config.toml
image_size = 64
color_jitter = 0.1
tokenizer = "word"
encoder_norm_position = "pre"
encoder_positions = "sincos"
label_smoothing = 0.05
learning_rate = 0.0049
Rows from block 7 of the image encoder of a small image captioner, named by matrix and row number. Rows with one number within an expert belong to one neuron, the router's apart. Each number is 500 + 40 x the weight over its row's rms, rounded and kept within 0 to 999. All counts start at 0. Numbers have three digits each. After the name is the row's rms in percent of the matrix's.
Before each expert's rows are labels from the 100 images, of 14976, where the router gives the expert most weight on average: "responds to" is what is common among them. Only what is clearly more common there than usual is listed. The data: rendered solids tumbling over patterned floors. In brackets: how many of the 100.
# router: slot weights (encoder.blocks.7.mlp.router.weight, 16x128, trained with AdamW), inputs 0-127
# gate: expert gate (encoder.blocks.7.mlp.gate, 8x64x128), inputs 0-127
# up: expert up (encoder.blocks.7.mlp.up, 8x64x128), inputs 0-127
# down: expert down (encoder.blocks.7.mlp.down, 8x128x64, transposed), outputs 0-127

# expert 2
responds to: yellow object (86); light from behind the camera (79); its colour: yellow (58)
router.4 099:463501450495535518498480546481554507579472540537529532471572560472527506536418522522506481483525507498552517533555494552504488524563504479512476504478542485478529545510494488456421461514507548529434527516531560527480513545423497497545529605520479539447482498566483500499512508437460529488502594510499456487520495554497559496468490468424455442552461442420523434449438435393487495465458
router.5 100:484520460508511540542541484475589459501537461501545446561519585463511417454476466524552498462455483490462515461547537507530457543567556455462485554480494536458539506475449458521458463485501484529471519498524494498461563500485551568567438542522468519497474539473434454459508447474546516515556525511445554533531541494446503571515553489436410467508530487521565403527490434480489521490434
gate.3 092:476441533512540489486451485538551474509418554519470488492501559432415507515509538546537599477478504466469505493510477532445573483558439524476511480491419464520533550479428489467548501454528533516497566450517456527460551491525528470499535491491507454467558501526537438508492528499460485502524449586479517461514464496539498458469475508510534556516494498503473529407503494426554417496635
up.3 089:455496491493535476504452517483565463458493530524525471505485536433404496431523504512533589428462524560492489548508501536395528460515443529480493524553431454467534532494518459500528537462519513516450554472530456557456521485513530517473478508492556467463531482557603473482478490491434509519546470575518548469503467484541492527467494513547531553475542510522425546440541477475525393524582
down.3 097:555483490386461481469545461499437556440442498547520592517485554414402529497497605500512544567523511535600503469506465532527473515456525503475473504481556563476508541504514572507511524478493470566533489508447509464536407484492475480483454464430502493479440521508488478583494515461526491508456486511539470511561478485517460487557478522523479509523492517455487492457472476523512598477460

# expert 4
responds to: black object (72); its colour: black (53)
router.8 109:509544587568510489440448472412450551557434470426480429477469512574536518482504483511469521511527448474486509578505560474538540448460485475484540483494445539478421497464543425474527474522448473510532503507559440459483507479493496503478535487514482520488500458459534530451544553589481465572508429499530513448483470465490457441433487520513510514425532451578494536485483547550509470481552
router.9 127:491532497497489480454448530518506529621470486474495550531498619492517507545453588561493535524557517551563543607546497477486499425449527490536524475460478517505456522541479445435442441537443542519463561507529496474514423531462517470477561565518477572512468521543523480493515572510514523487512543540548479475469424555483486478452489501437472482464465454504505453464470471483501485470495
gate.0 094:513522433486526533536455443495466521430531546480464444514565466485458479572583453520525477545493535528500500489470545498508504490580474417467485493513553468499509506490467482478544518509561458556529552520490519548450387477512557519432427473508482449494579457486478493516518480522541529457445470511539539555496608499474532503525521519471529510516499456439458566448501475577553427498454
up.0 092:497484474532437527493467520437494445502494526510508496464525516591424427506480471486527425454434537483454499527443511465585499496554531452521505488470513551463508534489535523453572547516537539532607456468440475466512454526507473530510502488503480401488562536487460505552564519527542471489440489520585471522480534552500526458502425570588530445488475430488476506470510552542515513489461
down.0 096:494505513447485536585483454515481522496460496552519497448501543563495486452510457514542516465512495450499494574421460489554506518544476475545498501532511482461470539523614480503472500450557482450502442505424503540528475523474531484590487524462529374506443522406472445536470495591575455560495524497487470455444581491495501498526532445492537514466437508474479490532506490577511534522482

# expert 3
responds to: light from behind the scene (96); count: four (82); white object (40); sphere (28)
router.6 084:516537502526518500454492555557497591498513508403469499503427474431599441465458398465532457429478441568499473476466569438521429487495549508488554443482462524454491505506518484527526456527488566561458459439563491545501547476502476489511504499521454485467499460534492452425504496542462528520544489488452510486483454501513512497495549569496456581459554494567517525491494493531550448515473
router.7 104:523546517505508544490482571548499555486528528403451455477514455532528436429453440455523448424516424554505466434466523441568415543537562490466548537492527524491516537498481457479522462553492589560472541470535466475499495546429454453569477520485443521526543421550444476489537462495496513524541481480498500458493444505494530535438524526447445534493487487517525529554507488532491458512466
gate.3 088:555549470529519507511553497506543471466490371470547460473504566528542551585519477537575458500503570501525475486541450484494506523488494495404502531539554502550467530524429488514517518422474497437551458497427491464552483569585473534414547465462564561479416497474478493458488515454472489484457485462504524478555533483533514491449493517535483518559422490514504455518531463515525492525477
up.3 097:510472473488456502501486463499470567475517461533454487509475529484511471468584532454464502539519556524539507434502417458470507478588508445495454488554426482554534464429493519501499472529460568423559475533507408459494491522495462549488545494456556533537425457427515555552469508462557497443496455538548502471525476562518526485527590521553508542515503529517537485471473471561584514459445
down.3 091:505456471491451500504508477521450515517530569558496448515475464481524466471588473434509477515505491508477460443502501379504458534572462474485427539561409528528526545468548501556469497573479505441545543461514420490480548485569528525548460549520574475515471503415478443547461486510556476492523453451532508442515491550538483521496539520501534530514474474518543495502500502500621544459494

# expert 6
responds to: count: one (53)
router.12 092:451514526529493512520576556518474510493594489455458515483473463483550450464459420432535454444504442514510505470503537485514458594524565486471513550480512470576471507434540405524556451522565579502520479524495464435529458495436503466520512455487424541465539441498437485486529446433524517501470502470484491442540502495538551466446543516493513508505493525540559520554532407534477512488505
router.13 106:480479469485510508542557558486493476490557551504507480460511478483486396427432455431498479465496414486495454446505471520536453581497548547522541554543524487550540549497565493505555470511545584454498498497483485461533508549426492475503445496474438517469516445474449486511516467439515497428471474491501480434500498499553540527496533496530508592520522559485574507582560486531494552588477
gate.0 103:474482489524508517541484500485444474502475400562360511418414517513416447487504493430558543474493526521480491468538556525511548499533457459513488532502512490477470502461504496478567565498550539413552607532554476502552472491521471484489537519505567513503523576526520466527378505477540518449499487485521491516461485485501478517484491491569516493496463545530535507571446519499534454479497
up.0 081:566551519506474458573490471511516507527530460606563486492511452530552483503483523493520468503569500473466534467497552547485508448504559509416484478488568488540520523457474503483517469529463458530455491539484472394561534492497517488547439453577461510518474586453440495533414454512425572517487512519483499470495469560496508520553561529458461523458458517462541418434493464489501572479481
down.0 098:491503512546467508488458518541485459522492414543458450513498556547425412487486483454531488475559533545499454506556501513551497534522537465502426523522509440588538503502448544485526577553516514416599510485460452468474424482503480488482397503470607469515512512522515520569417495497527520473521464492516464515442479555463504452487497483563505431518479560463540523540522485481523525527498